A small multi-label audio tagger, trained from scratch.
Model: mfcc input, activation relu, depths [4, 4, 4], widths [192, 240, 288].
Training: 6500 steps, batches of 64.
Data: trained on synthesised imitations of 52 everyday sounds, one a clip, 39062 training examples, 10.6 epochs.
Rows from block 4, named by matrix and row number. Each number is 128 + 32 x the weight over its row's rms, rounded and kept within 0 to 255. All counts start at 0. Numbers have three digits each. After the name is the row's rms in percent of the matrix's.
# short0: shortcut pointwise conv, stride 2 (model.blocks.4.short.0.weight, 240x192x1), inputs 96-191
short0.45 093:132129127142078160158111092184189140201142133121211125138113097085164115119138102107102109145115087095063111132150144139095166118088123144126125114162170109076182123113139141160184173108163190132133136170088133120171121138124080160070121127135094089123087133140120174048108163116086164079
short0.46 101:121106117113125162046148163142103095130080088123123113055085131112074176133123120081140158136108125114152117124149137138088152064114084122093111146129134156172127112125090092034125202125179137123069091170164186133152096135112113110193127119095168133102155113132161118102100084108113124127
short0.47 104:095146103167189207086072090146123127125145107172131108163138163136121143172183098145133159111100120111168167153161120178147121159108106091143145146124099128114083148097104098138119127110154075091121150131059155151163115082132071097114075195157119133109196141078179131151146124149142060087
short0.48 109:170177112141111083141143127153169192112088120132092163127162092139120127125104093120127066087128071097135132164168180185131112157143107182111065115123128112143109150090094127161114125136137106124158126130055112142087101161146147159163119129124107117090156132088144107189086146104103163182
short0.49 091:133078135125184137157121174100142150099158157124155138132111089137161124127060064137104106110138147163105176107142141183167135182140035153104125144173121151108115177096093173121140122104076185141159073095155091121123175134131135151091130143097117193121123122139126110128047131136128121101
short0.50 098:168121152139172152120147187180145152116128137089126186169171139118147131166117098104151104117081149115095132087144141211200123091205146104145167117112203125114123132154161138181159156071104078135087160074153115112093146110103092152127127138110107118096120103160140158134101124097135097068
short0.51 103:097131196112116163131081146128118097133090132099117106157145199085169127089186082120121072167177110198108153211117162120064117094146106109101094130114192143159122115101107145141140157156104115127126118071124104107088104133148155121122157102117189142200165122177124115128170122162123103162
short0.52 090:082132175126127121187165125083151092128134159147089148134150160104117086074194072083154128108168133189127106119118124122129113082112119201163136134145159191136164238079098135143132091132098132124158107143120118158138083126182136135091070130108199116115075130158118165170136174102169075135
short0.53 097:117125132152131138167124107128129172182131093108151071132095137084101124162083157112170141090123117122126119119091239103103075117139118168139096163128151106094137117087084104096051184092097133159093117164102125160135055200160094073124095078064137119082104132134196117145119111093124145110
short0.54 102:099088115158078136080102165156160140141125106138189074135173117110172154073168163158153248121101121137158129138145080149120089113154117169144176127144094154135084093113124090143118104090101098203110112106152132137158155110120113111139149131141197087080122089127069134059163134122144126095
short0.55 105:102153140091167112101065122139137096149108155097121124148102104117117125100075098131106109158167183189061107165116115098111126171198085036115143075146058154155151116103093192104122125072083154095133150136161105138145064145165144104153133143103072191112100089134121084133172107121073102099
short0.56 088:137147151113113147129093123127106179142151162168140091116089119082136088097116164128087127100107140134180160102184157094121091120112138122068133087108170113108127133088079152119104084141102160137124110168075102168116112120147123119105084179103106148160134134197115192174136142135185139118
short0.57 106:080112151115095165115152221131153121114151124144150143090137153152122120086098153068092079046125186130161118144110146152255122156196128129151095082107088198141101142142081099117179136122129127128125102163160107103147114135093087114148152160128137092135082169131062130119133087162120124143
short0.58 093:118120109147106096115077162107162120122081082166068182116161108094113110132113049096125178079127088115040150077126181139140166147124083125078115106116086151147157159104124100159138154122105054139134115120100126072092140180147113115080128114138121140156123127099150126176153154137137148148
short0.59 098:091078102105097071122222136130113154134106094120123194112137150162119152151116185131093123167140100180115116114135164137110110151162100147102172183139220167125139127116124164098097139151133123081099127196206166088136134153208148130129190123123195099090149114121180148118128097184160119103
short0.60 112:122170099126128129174134132123107161116117115122133116140147163110131115162150174165237091128132152111117108099126120130162146110200108098091119132135135135136161166147139076069152139107125127137148139148130111150126110121199119135122089121115149189118052141170099161077079087117087173136
short0.61 096:184140175153089149172149139154177138119119096120141114118119134138122056117186092152106061162207067137153130118134165129125156086093090140138095190077106178120104122114085130083124148144103150069108143085095087163073090171097119136098132156198167126172096175065151169120099092128140121133
short0.62 105:042174157154082129164127100176123155104159184137080167124156145127107127161115132108105079145134200144128105130117100176126142154106148114149143076117103105105100133181136135144168093113129115103107176103113142157078099142117123114099102123123076080076142186084113123174099112122107203115
short0.63 099:111206117155071176100145178192134129176118112141135060140077127135151151119144079101020083058131105069117113138130174167144101160149122154127112095059099116121127117110061174068138128149134146107090152129148081101146088114174182098057089169138088122113154127105134104129107127151078152098
short0.64 096:178121108119164112091128107187143124057119121138095119134140128112156089098088061096075176125150135111178102134132136115085085102125161217145110134139092133122102177182126193167108092116142135109163128123154083056133119136073123153085107101125092078058112133170114112181101147146120101129
short0.65 096:131105143137103168105123122155141153094163092114104172138121087141159084157102127166122149126108136126171089167125084110137112126160170125105154149146115111135157147169136112153125125131130159123113100188068087148092101147161190061121121107128190200130128152203143140100115141114076123078
short0.66 104:115131113119034143129140077081124146143132057117162111119187133141136155120128148065130103170138136140152141150160076101137110130149209169123092131157092109156112180212182104150122150112160092152159129109208181145147121052137116135166115136189104115166141132137131188110142144148107129134
short0.67 107:119067139082083112041172143097130155171130137118127074103130179162120065140127122138165113127127061097159133086114195153147122151122114154095115129082114099116177094123133122149119151111110128120096131089127121116127044149140145184106142123079114114202118118157108093188117120123134167153
short0.68 091:113130145145093113124130098119091075190134126068102127124161160151115132225095131138186230152092168108164161115152063106079134184123198152133131162107136138115194143125179147101155123114178146175131105153108153148148123149066165162099127102106152117163155140100156131117121164145147161149
short0.69 102:120148120154131135159180170155155099188111125139095100082165120125142126167124149130108126152159104119072130144118104127150117107132165162106057163146129159119129186148139150129119096134134112148133136075114084136156154140128082121147142140171114110127147090109104179110149087174170133095
short0.70 094:128182145111135115063099129097157161047157132180132189109163203160132115143174214111157102071142086161071113084106147151138106118128187097146181140153147117163126137096091129094151127196102118102167118102098153160115151117126089137139104161114081154098133143109088079115080126115109152187
short0.71 096:193122112148111145141109102141128157195145102109158117124125113087162147154129093138145149137078126180110111161124154172140122102153110091147136071147132172135133141105145099172093091104102200091145174072108163141196086112135134097111134146153173150152129097147147107175150158086115155148
short0.72 097:167114138084122114109125067186145134137150142120148104164071162123117124158121191139166143078078120158106122133055148086117115122111108193106137126180105106164163086126100171125120123133061071130096141102092125199124089150132119162111107069115141096110093134152103112076138140108119120077
short0.73 111:139123139126141145115101171144166081084125087162106061137116143118214087118086117104127111136083102141171088146133157118115115085126193134139163104132147121206111169145156132133158141119144131114142100159110104154088153075064120101178135109156110223116144130134138098075134196111139113155
short0.74 092:083116136149086134133170124215183159110132133160121131191138124144151130118200138097114144107158143157115128094169132174049148157157151154128109117144217105153122147132105128112112123096122115171127124113128255173159140075108118128112133102098124107105134149151139143146127140139208175169
short0.75 087:118132073163129085176189135147120129125100023157131113132086143123086104116133107146106098125145092143101116133143110113100114138134138132099139105140123120117101151124117104188116144068108129080110070119126097137122090152098133137144113111091139139147119154078118063103153132091108255108
short0.76 091:111108152143077087173099070129120112132112171113170187161136127143104105197125105135126192149185118092098123104177134135113115102139108170104151125173102142132153087092107165153144090162029188130127120117154042101055133110151147100142133101144118106105178115101123134168136160119148137186
short0.77 114:089115138138136153155128132050071085168110095056109131132123132165147099085101103090127182125128162167150186202125075126127140166141115141155158147097075135101140152132104106123095109148062082106188102187124074104125184155138131107090110080096118116136203098081096133110100110092166169106
short0.78 087:149127113155097114150173083181169114145155099188107158142186138172152155098097100169139167176104066158186128150113079127214123115081138080154100150152142166128133063113158144163135111149142070181118124128125119165161113144081112121145135117142141129147118131130077155144147116156127155058
short0.79 090:087138060128126114112094191160154110105130108116116176086161075094183116153122149121182112125134146107102116142145154108113144117153177083120073169076155182116147107158198100139053180119121135123140148144120134118103126086084105153134127137099167163109099127162122144136235163131151151144
short0.80 099:073141120151150109089109128076151143176097134186156103124129101085160126142126127137148250127144130091135171099094155120170149118128106150121160112131121091171119126107170086145089167123134095129119158136136109126125085124135138169117113070119155119138129114105145190130147133098127067166
short0.81 108:125098089160127154159188154069133079117136154125120147124126166100137136133147134132128095120166134151192094124133067073105140092139201132148130147124129114115108173143082171216119113148119114155167101107141120126153116103143156100107182128114138117122152132114169173081160113135063144127
short0.82 103:133109202152083087179091089168101097116085124127128178133144147071092170085126131136144166118114140152132112140217166125212096135091141144153114103177128140130098141133107080197139127142164113158092139205153128148134089094152122110092144102118100131158122105145058163127088152128060134122
short0.83 092:156100134124137142121122164088110105135130121101128210133105134116109196079137071134167139155106078177127110093168211140111114099122062185155117122197141092123104172117134145095124098117148119113105139107129121105138131115140122117088169104054125102104085153157122119176127098091169157153
short0.84 095:104107069130130174147100109099108100104106138151089125130074121156120120175113111124192161111158122145091143116128099090158165099156123130161159105116124148121074216135139137168164083092128138135113126130144109111135200123099131121161096143149157095114219172165116145121159163105181134093
short0.85 095:089128133135066145135184165174155142137112112121148077110089082163197132122124151135152177118156071098141118148138189129120125120133104149133133069177174148124121251156126186157142079111153139157141169091150125135169203148168132144127137126149104152112138164108116119149144098113166154099
short0.86 095:096121109123177129151132121052145132173195108169092164122162173108126157123131092096114157157111139105098156146149120115112114057146124092092135180124093132139120143123109139128154166067066088078134079109170080142209125094099089105136151142092130149148086095117161113118162080114122186127
short0.87 121:141152124099141096141132094168111136124127129071102104119068071113091163135140180164178135159113122140125139144062099130110165080129122120079096081101143198161109116098127113134121171171120127117097097157072077218132081142128158107110119138156155126119056154189134113147119152061105156182
short0.88 106:108152137183144152107131105138128092113104125179108153165144157131136154096134152085123169162118098144120119128106200190000151147164091155112146119110117124110118124109155095156103116094125093063088101131163115126135113133136150152144133127134124176143132112180110159118143170126139143106
short0.89 101:156128168135116164096176130133127075126126150166119186204094151120110133125148091122105160173125176150064129132116139120148097103108113089176147115141085084120202130106148132131110152128117110170107154130138131082164146101200107110115115154118105191172117080220106115046079113117247127148
short0.90 089:104117121110198149095132134166112131115134173133123092166126070096107110175163201110104114115100170124090116140120179074182131156106079101094149150166112128123142144124183089129127088108120182154185169146105168141155145068150114124107163092127163142133173113134073143175132147092114101144
short0.91 099:124124159154149120158104091091080161112161164119140126114133101127092130151125163103122152112165059095124182107124117123172095125142070108120128099135161155151114087143139062208128092191120133059182132100143094170077205143122121113089089167153131168115179125151124119141150128129119141128
short0.92 100:088090120188159123112149099161097051125092178121076116099171137130130075108149175096136116175144103118133086165098142145070156099118123144112117175165086164142156099151119179130099117122191045048090097117197109152110120173096112126112100174103166125089142155160095052175151105173152083097
short0.93 104:171147160100113101190107090125089106107186122137120116140184110130089086138109104101108141052143164086151107102153159165141168149084144086112057097191152125136133088125128090110118116163113129134100123082213089166065066120131099127085128068133135111143198126157125159164118171200154154116
short0.94 097:104145119135166118140126064164195170164097141102092099095106116108113110133129152123104154126173089111111087140171122124180194127144093139140191074062080140111106179113171100180115179140135140160107106146171136130144205108148130104132084102099171129132190125110132169140138093115099091134
short0.95 111:100103090150209121146170134172119076146178151177122110072150144103144105155156105111095147066125135088148125107062141104096107073132098118116157099156153152141096135086088118147132081156107040123178096159130100121146165150156127149162134120113130098170099096183128112127169151101087213167
short0.96 101:145123187182133140153138137134123133125161113104121114093180159139124077147125162139130238151120155117120131145166157102155126170108115125146093084080166077146126147115159137117170127093127140103156111168121175162137113064118162136171136111101100162141110162094103142161104165125115156096
short0.97 097:176129151093150137116112054121104131068158120168150140165079189103109177170162093115118142117154124106106098140175171142164103137153093105136138107132103134095063135172145061103121163058127144140141126134128116104127085129149087097112106145121091144087141170088153094110084075140164116110
short0.98 096:153123109143138133155108106190108130160101145133189130127120129142131107166108121129155192128206152163106110126103171122119114111089107202135130168090109117145159138127106172110152114136099147158140130114078134077094099132156083137177149133128179160144140114109194144212100132127092116207
short0.99 112:095090144132102128118128162124121121147225144175137086094108087104143130139148139075085076123134127121162151102152169110134176092110100178203151141089131136150169112145087124156055116183152074090100092123165110120114126143163070144160117098176074150115135139091119110163145132164138138194
short0.100 113:153167118123174122104141114127131115128112089149143157122069127177056107120074183086111116084099093118113111141176113161081107206106148085095121096059169106116122068121115158128089128095120072188126118084087164102072141098072156094128123070113129170126086123082136190103148127096137120156
short0.101 101:108178099101117161099093115070140106103143168108174128142142165131104083192089120103122118110144110128128090133148171116087165119138113126124080092112147120114078089140176186110140121130145111133174125119152137092100155092077124093098144165158196121171092075113112120108122109150170147125
short0.102 104:100118150123127163124124142114133120179107127126123194133043062102178154111058183151111141153154189123127113110094148154119107165077121166148101091116139197187111169157174141116113107133156100168112153136143097174106148143154089120153132122127128193132090112143093192119143147121046112164
short0.103 115:095114137076093135106154150154106101158114169096156092121134128147086123033123118098114150089096123143106127125111163161145108100124084153132171140170111136127133095140083143101112150121125090106167098147104078097075120056095190160131078079131151163128099163134097188135142068150111077106
short0.104 102:126102096151189117102173142162132117175128104100118090173175076094177109163100166155130142201135130099153078099116130198051160200102125127137102180121103167127114142071151117067156135156145108126103086126156118212140115129117142127145144122135125113162084142130169113047081130114123077089
short0.105 107:082161179206169141147133133117123075151165147153088110154169067168133115159141119061088136134129141156137106152112171151175148121147084065063103144129135163175143164124151123109150166139142094116155159165116124176145113160186113119160154129141109133171103166110132127124210105137129217131
short0.106 105:127103119177162144095132105158112144103161104159142108110150118075168117170085137054120166082202086123141116098179114198124128138132160137120109104063124127111124111077125113153149109196112146128149093098059152143089134113079110139174128126100119097162170128125163119177173136132112150137
short0.107 096:068141150068153121063151181108138150129159145136192125137206102161065076194143107162091069175127102085129127100110135126127155147135163154129137154141180148110194135128080146159167144138147116061123145102156129152117091120196125139098100141120115090092108179143111172102125104137129179143
short0.108 098:098112144116121131125101164109148133126109050113159141064175088122167138089058107114088111103136087133082091144184187150131089108118061157141158121090076127119103167126122169085096197112092156108126098037103117147125062122097132070121150138068085104141116131133131127064129139131163122122
short0.109 100:093125150116153133105072138068083090187150137136136145114096145121090125084112177136125115093147078160176120120094135123151098091111122097127078128105077119165156160130125188142131124137091127111108126132077155129120096121120104130129144128147104125103149161110107117123131210154121124140
short0.110 094:177129150107149128144090108084139073214089097138100110194113111096181134174096167107116148120152117126156154102059101146123168138117165101123118146092108099108110101117161071144067148170144151150114125143133134127125082196148134106203073113125101129110123191148135139137139125115209097166
short0.111 105:141153104130145109123072125180131142117187097213158115135135168092123135131131123147082117175148152133113098077078104143067099172137146092095112138138131114176112119122127139093125127093149094134113136164114096105137142117125138171094112130098124177157145180133065138075096102082150162166
short0.112 109:130192133181129101145114160080243083147159121155101107112164117101149130174103114131192141121075122151050137123127148121152169178107159100101170145114113192135075146112133164100118087160124154171114138105103171142115112136112145060138137134187109202184158088160090134159130141146123100162
short0.113 097:128089180064148104089093114115150121180129144157141084120116112135167129070131143151118145095120113132152091085140142096154141102148128179147141154114112089158160160165111154095225154050113167112115171176127129134128115195059166151040148156157157117160112117137098115066125163169082160174
short0.114 102:130144171138137166170099136116134172169121155141116104151097113078099089127075151140076146106055069167145113162144169092127134122083107141165115094116121103078102094108145153137158170084079117131094163121106147101195120098111175118122170123149073151136106138093126114088129121152142102173
short0.115 102:117150085128118079204134135147118155186114082082127110130095112114079106106088104106140152150100193109099082139086100100178080152105146103130152191126154172107144153114155192100130138125141156132173138174118089098098120143119058066096134064164104124166074160116205112164123066143119129117
short0.116 091:143091095051136118115137156123107102160078092143115140081100112152108080075147135038068186152179154120138108112135100098209145147132124083102128143099113166126126092126109199190120108161123117082100152056181111072099082097036115141137108106122134115130107132101181143131133106147085189083
short0.117 099:116075089164090128117140153170129092120101099195126091081127178149143136110159139069146089129113135126081078248116084123090105182114096091120127151060182096166160148170099157138162112131097144128114151131152130089102110068112134133103151141176128132141184110185114069142126118162102135091
short0.118 112:178124174166128179087112119110150098122172094192127167107144138182104140125146113122111173083138132081162187113155143177154099129125174137103121088136118162127199094142069049133113079144106086109083126108153095105111103108185105101130151137113198135160112138143143080105184119175129177127
short0.119 093:154162134188093157147134118064123125102084118150136117185125090132192196169123143131140097117177177095129046161108123103109168086119183150146125156132163109146152138087089224160125132128150173127111161143146116098135070142200202088110146076116103123157125098180221070126072107133133130102
short0.120 100:143149156164140113128145119110189102142130190133118132130129097065143121119088061167132255156123148181123128181130103098174136125118111132134102072118158094153116096106145123111135157106079127141142102095132124120175095147149122143160070135134119150169094123157066172106167130155108161115
short0.121 093:199144137080131093143109134118155122168129171079072114087118191115125202142130147155119173146063120106155197148148112101155148094168100093094073183093190142125088116154172105169110151123112089094128159180106155166121115065172119136158183132155088131167070145159057106124165161148117106155
short0.122 092:179109129123091088109141115151099137150119131168155147185120122127162145206089122161137141183158124105197194131076117133111094124155183145109131138145146105084156128083129134169155091138119141077136115137083117120060114156159047100107132140171084099086112106165152086060067118169076108116
short0.123 098:145121121102154081116089097115140089086132084102124110088166195141108184105188178111127143108128094114131183139076111172153123149104121196127071120166109152152098137148076125121081149141139098124104132161126095182149093135104109096088105180192138148151125174173169172143073146070050083147
short0.124 091:167124089108112076154122145141134134190144130128136177116125129091133135080146112131183135148155136129179131096133131109127147144196132122142106095094151116132159158186179126242123152142197150112150101105137153168160150135161159154104145117145156095123204084096105109080110129134084127131
short0.125 123:101130144116059103117128101124169100117115139167204129117090155154130118118181179109134130132137094131108104134179133088075109134115125108124099141131096162116106144104117105134088170086149171177110086165141112092115201183158124084117135135142100121059102092106166103188115099150165114145
short0.126 102:120119173203136107143174143144172151142075205126107100092116096137119102145167105088099101142127177183178121133109106094120117082143101068069118141066126104089190113109147141116141142116142068097136083107112085109112105161108066127159149140118126124093133146157128115117117139100132112138
short0.127 107:136140098109128184135095112100158083108131108135209079138140131083172138110144135088159142153140145119107167176115112138135107128127115095131138107132098063153080138105185139121126137195108107162086151111163119184121147077180108131119169105133158102162109161169141137081141077131135116160
short0.128 102:200112132113096099131136138115147095138130165105112133091079141082156157150056085148110074167127113152206160106097128139176130123081097051178110138173144074108080110118118118112170057112132113090177120130081095116158173095174126128134112135161158137139173106106104168207076137061160135131
short0.129 103:160152160132108130163171100060080137123162108181096220131136126165113107106131137087095076100160063147184115144117112169144142160109162088156074104146130130169088128144157102120162142132172081122134102066165104137137116072134120128096128152116157134101144122147068106094080148138110118108
short0.130 095:164115124123092169110101135117142115141159127152132172114158148170130114022134193127151080129096161104123086100110135094098063205108106072112115092101156142102149172103142130062186107134134099155125149177079155213135187152155133133140152087099090123142174175139084139147058189132160150158
short0.131 099:127127128194214187116116126094121070162130084118193057155097119120133103129119110122149156064108096157200138173115108145129117193140131094123125169129129178096106096106111113173136055123093167126181205107139133082090095133078139070083177076086161195109090154128089120086142078157138120134
short0.132 091:055104123126101120116162115164123088124093107152190111180104106150143138158094203159115164113185160109085080174084108153137142098140113153148172187171126111136145143154155138109075096177107142132119126158142150187115109140225110141121163118148127130092146123182150160146111130130153103132
short0.133 102:197162146126109115113157112155121143159109125156150178119115120139048162156133191189181189180098119152168098159085203126106139183142149125112104150132168163083138101103166118094101170174151121167141111115121095066161112094114103085124125167104093129115140104203107122117170200141087150120
short0.134 096:098139086127180138136099104136123170158154114144107116084116093161115145043158145193086100140117102125137122122114123131125093094162113177128099127098178139112131179156119091114087137105199142153130111115167185155127185140176096107086132113123126065066122142113059147108102118104151088141
short0.135 105:142122141100127143127148056121178064173111170143105136204128153113187164114141059082129106113123100187211148127098111185100073119138112126113152113124195106117118144133132189118072106141152115135115164141167097153122110162130107120150113186149176127099168100095114136118081075163144157138
short0.136 108:129127182077067109093109149078112084112146138120146123149143148124126132127187135090117087128129160138108113134115127087116117159091124098132145156132092086182123096088055102127159138114116092171077100159166147143082155107080098050131152123123090129122122151091191128121106122063046053120
short0.137 098:157139061079179107150122123144118112146116098147147183108083143149149188214155133130097098099087167084138185190129137131138130079152193101126094062121196141156165107165152110124179071115122094068131144187099084070107140127136101066161115116118142130162110142113130106195143138142188151159
short0.138 103:095113135183123121115131116093129130074146192142110138116162160067066067162077079119163142095152105144133157112170160113164130130123135114117117114131131077130108084150128076141124175168122100104107123149116119150160111131152103143109119167184130122157153106165076117114151137205143114147
short0.139 109:162130154143182176118191162101095124163126173146102095125119105171125136147152133089182180111160179199179131145106086208140110167174139133129139113115114126143160165167114168151153112122140156099163146136136176119099110130113184214119125068145104095142159206087118182098119175110111112092
short0.140 097:132135129148123163105133168121098140096128102100105144145128106095182080134095146088178104132174125119160075064143110123143117109117114152102120127137142177097128158057073116113182201100119113163143151127111121093205169143096182210155079210091083162144112198120133158112120161154079110191
short0.141 097:110069092130142132099100153188110122118089117124126156095077141063101126129091087132119098126130075162101091129110158091252168117205104185138107121123112092162081129114101154118069077069145128180139148150164129089156195157175137148107164112176121136139128121132159125193146145110102134131
short0.142 101:184115146069196169174050148160111119158130076134119080123193146167051057142126150087148177115081196154110093159143163074119129118082123143146056137135151118110093178062120130109146115150146179130153096063155121147109083119195175145110186055092116128140137166134164139149120125128125114136
short0.143 110:105136139067150167115102140088102160171091182092143162127154168123121106099196128135132122149138072160090161136048164127119112123111101168171119088146133177151174097145100141113109178196097074087127096148140134083112132162135122142123152122075161162131161081148143093098136137164099121146
short0.144 099:090138111127127092076196124182160128112106136149135133141138108136168172138106182168144136123104164119090123138186062112191137159141109132122136182187155106134043131115156136093151094099205084145144078122170087139142175099203133115130122115155119140117187113109100073128115096167154114084
short0.145 114:133093079109160149133138087132133134145103137134152116132163087104190123214133176092141217168139061104106080128112121154090103148102156128102112109122097154083124090078104157153129110117080104131095140069090107172103097171148139115093127112117154141142136107124150159213093129159120068159
short0.146 099:112101169076088178094114131151132111166110179184129167119107130159105144121150108116116089180161182131118155079182089090177073141086111087160108166157169122146204110169116178130103130123149124105104121145136192080111157078091096118138168079170108113133116118196083073146112120122122103099
short0.147 096:113133132098086082108130155122160159132093124137076094165108135168162107140122179126113136127059065138095098159139106149055180168133136156142124189108085111124120144081103140081124127150083116115077144152112148094203092080142148175143118137135071093157129101153112106113111063160106129122
short0.148 101:101136132103108181099131096091112086128113096184136097098148081109134107111107152089076106200123153140105214090104131128078112111147040135115088156135080114106126119158108084104193078129179125136138141117130177123167176112098091159152101109069123076113143146146138107154186104104110199142
short0.149 108:129125101106117167117159151106126111112129152136140038107120103106133065114112174096128058116151185157136096103066140115126094080205125155140143116151113159149142148079124125139127130126060120159098143182148046099156155114165120130114143134144108118163173119096172147018124121132172129156
short0.150 100:116171133119169137094130086126108155138163112117167132179124118129124172172096174133140137137147104134065138152153163157159087143128113145124089198115103103150159106111150114160133144150126141113153056163124147172108133175103142161182081081178130084065147129135142117126061116146062187145
short0.151 111:204152122143129116137101105149114094168142138160159117089151111107128232138134114113123112118140141116185144075153157098151101124125157145099109144135113128178076094108155167119132104124088122112179139112198187126078080108124145102121152141145101070224141149140085146131139155158117113099
short0.152 101:105134081088084129172107159135172172117138104078129069145113125105076102098091096129113112117089199175123081132076179163143154177148084162100196103138151149137164143169122157041083182132082212170136159158119056094066116147051125157161155110133172139123136140118088149116118100171074105103
short0.153 105:122131100139149085153115128255126107100138127122155149147115103151123116109144175102083237124060098152178112134195101132153117145183068103108127167082139135142182106125111165132130108108136097111119127112107122147187143110123109122143123099088127163149156143108123170200151088171144079126
short0.154 087:090125102168132097133179084102118146122152160144139119098102152147107069149137143109180117180141219113103144119082157081117106120108059098081129101124167035094128164156100129142174082094110146107151109157131140112172118142165136092156190146131125083125150125118160129127197096148104171136
short0.155 105:155121116163122134177153138128115101125162151158099255111138122126167177174089115155122123163170083142055146081090149117134173116118129143152164137108172138126119121123161167121102083098137105127122127128133163173103126158134116088156119129101095134113101125119174124198126101105072130130
short0.156 101:094130119081169107142111166159063095118123080095103125138100162109118129044130099080057129121138116128101117151062116155160126131082090139148188090103148109131166093182148043140169113109145148118081092186137062128137138106089140130164153154094086135174098099072124128172107159136164097123
short0.157 095:150120120088084112191149142063128140071103142201131092117158141123155143083086178114123155140150130156156251118122112102058115127136117111124159175145150108150164129134149070201138115188155102175121092137164106159104126083152139135106083095146142113166103098152193145149135135106124115175
short0.158 100:114125119129110094179115127092142143125114149174139168135102105145096140110122163108130055120188119189102135084150145164125162087132155122177101161166163114113111118142131128152107173189146122104150140185104102088110180149113149121078101154132043167128104172147138138207137115153117167061
short0.159 098:163156125134086147145061081142104147110094104136212095103154102148101103191086118097135150116082142134128083117124111126127132074113144180137094127153153153089089124172108108125128121216169182136095150142141096179094148174152125109079113128158197144089134113105180138147117076136132126119
short0.160 102:213131140094100148140152117135107161131146111068118085130089115123101144087168138070091120121135109097124098116172090144105171123082154074093154105127152107158123060181156068173101135103071101141167074130155117099098089134095178170163111086107102078122118109143109110110140145113083132096
short0.161 090:048145113173135158131114144147163094103159142089128148175127127134127099139047105153180123062113174087148141118143157139119115107136128166100105148105133183132087149109135145141136115163160149155084141097165134176162170172120119153237129118155140104120142121082048084184124135178111158117
short0.162 108:177194115207142139128064102160088129121155176160175099126095124209135142137187136132180160085095184110120157153131167115140144129160155147109152175109093131100143103106139179159129156123096131074111152150114138155173131118106090118135124076106174116120072162135176088075147178184095116142
short0.163 097:168124088136155085082141151255122131141114116142123101089120097132111141161127104158114148150100136092191108106136136147175140103089099126168117180145134164105132110142120141103147123112082091209067166173134084119115122134175126088114082116162136126118115082133118084177196123155136094118
short0.164 094:095137128093132129162153114200108145059139114130177092145134150139201121164117154109099129091101110105125116177104104138093155097126121162119115073120181192109137100095099124168138104183085158120135136146035108192114109124131093112156143118088207097085078175126094107142091145131151105121
short0.165 094:093111112090160069105112126153215087137116103165083122148132103120137220158144141145099109191070125118079111121104199178155104139143101169124115114142118143128131128129129100123128175103088138131145108063150116116150141157140087170092124105122110148068135102088161127116157128122130166154
short0.166 107:127130108125105126079147139071168122113073126124086146088186123168128111157133131113119206088131115153187138157145150136088124120160129166107110034167092093143164143152099196115088171130101156099172155092071109115165091106119109069129107128130131079087094114090086141107138143131139114176
short0.167 094:095112131064123152100133081114094100121197189106175168123151126135151105128130130159080112135121120142106126139081070102050180097109161138119148160100157097123106124152136133176095104106132094158119118149157109124135118099093153179162090078137119144039143137137154133163175182174182117121
short0.168 110:120131121100149070107134120118161161129134111170135087130178125149081120196102131111102131154047127141156108097118099146187142123130164137089085119151125161150131149164068123102125093104097108115129095148144119100164145134255096130114192083127062093083114064095103164073147118077109161158
short0.169 102:146096133121137157071162119117144112148182139148131111079102122077174134099171093118139194128137198165088051169093071129111104096132091138085069129121145123167136126128145121130123110183142086145171104049188153094101130114166079140121116101128120176153113169133100101074144182083160107091
short0.170 099:121158123059125105162122152135167140174165145144140149116159152087163119136091145145118105141061075135163178158157183140075142100082117142100068142152119148114094111095149081109119134113113145180067129137128123179143110065123150194110162145146039176105107099153140170135103132173138100122
short0.171 098:099229133109180104170153110091134141136131064049127157071101109092172154150121154119199149090153116141115114134113125084151134073175065152104115081117103170133088183075101040179113096143069142098110123163084138151112124116073153100092128182165172106137131110140132142157118145133115124172
short0.172 097:102145156078099174109150107181158172101119107217100154163092130167155171128140139158110109145185127146112126156201159172129153151124162130096106116105140149127150115106127157127191054185098171128151152218047150132142160118096151154104125133126165145123154146088103115193139139177145130190
short0.173 100:124199103210138106167151107162076130094102116168162208122141171133126179172102069110151077188113126135121078125129083102152138102125134141111095132096201170107139163124147092170111094065145100142168120105063112103162130153105126084111109107065118159093161141130227095163147131094151172100
short0.174 093:161137143114155176129146163120083115118166136154121106102101148106186154120108156142213134143117189145127151097156097133165102179133199119137132151188120132129153057132139183163220153115173149136141199157095158149099177150117133144133167159199138123104076169138093136180111164130162162165
short0.175 095:169073100166167163110146101156109160129121108155117088185102064121151070106116172170167083184201101111120155096141136127148164143157135126149087108164129109108148120156098133166078171144120139141155152205132145132115035097145134184123114132157217117142168108124109151120109121134175122121
short0.176 108:119090149122084176185142089125144135183131100187134095172129160167144152104193077131134128128097103144139180128133108100116127134130103194164134154082093168088082086120122057138113196095150061125115130117160093158167081145092145144066171147082089147151098144098094159093084083141144137137
short0.177 100:070139103140106154127104119111151100142140131130101119161129129080111136105183155164112154141111187110118129173122129124176108108063071094127198141179106112168091170106195120141143114145111128100110104132126172140109117157138150094080078105144151133124119099090129090116104139124135121152
short0.178 103:101100123096173226105153141093149169168103081137168186164140162161160189099143115165153064135138157123133097118115182127079113130160139145138096142152123186107160171155114103143205121151130212132146098141159160171162166151103128129092162107198133105144128099183068148102097115124128176161
short0.179 094:184144108071069139116091128149144069164108167105118143142132100095141140088149135126202136139147166107197122102197109164145109125109151152084133165148094155146157157147162138148162108118124118112118079158106080106222028096152105150132123157132161130164177139121093158106149157132130093108
short0.180 095:126129064136112108160129116131180152123102135144136161067166143142148113169104165160168158154070070119140108133151147147180076128129162085143133085114119148086092178115141131120101137207065139133108122149129144126087085088132142106101147156106178103157098128095156132082206203152111117124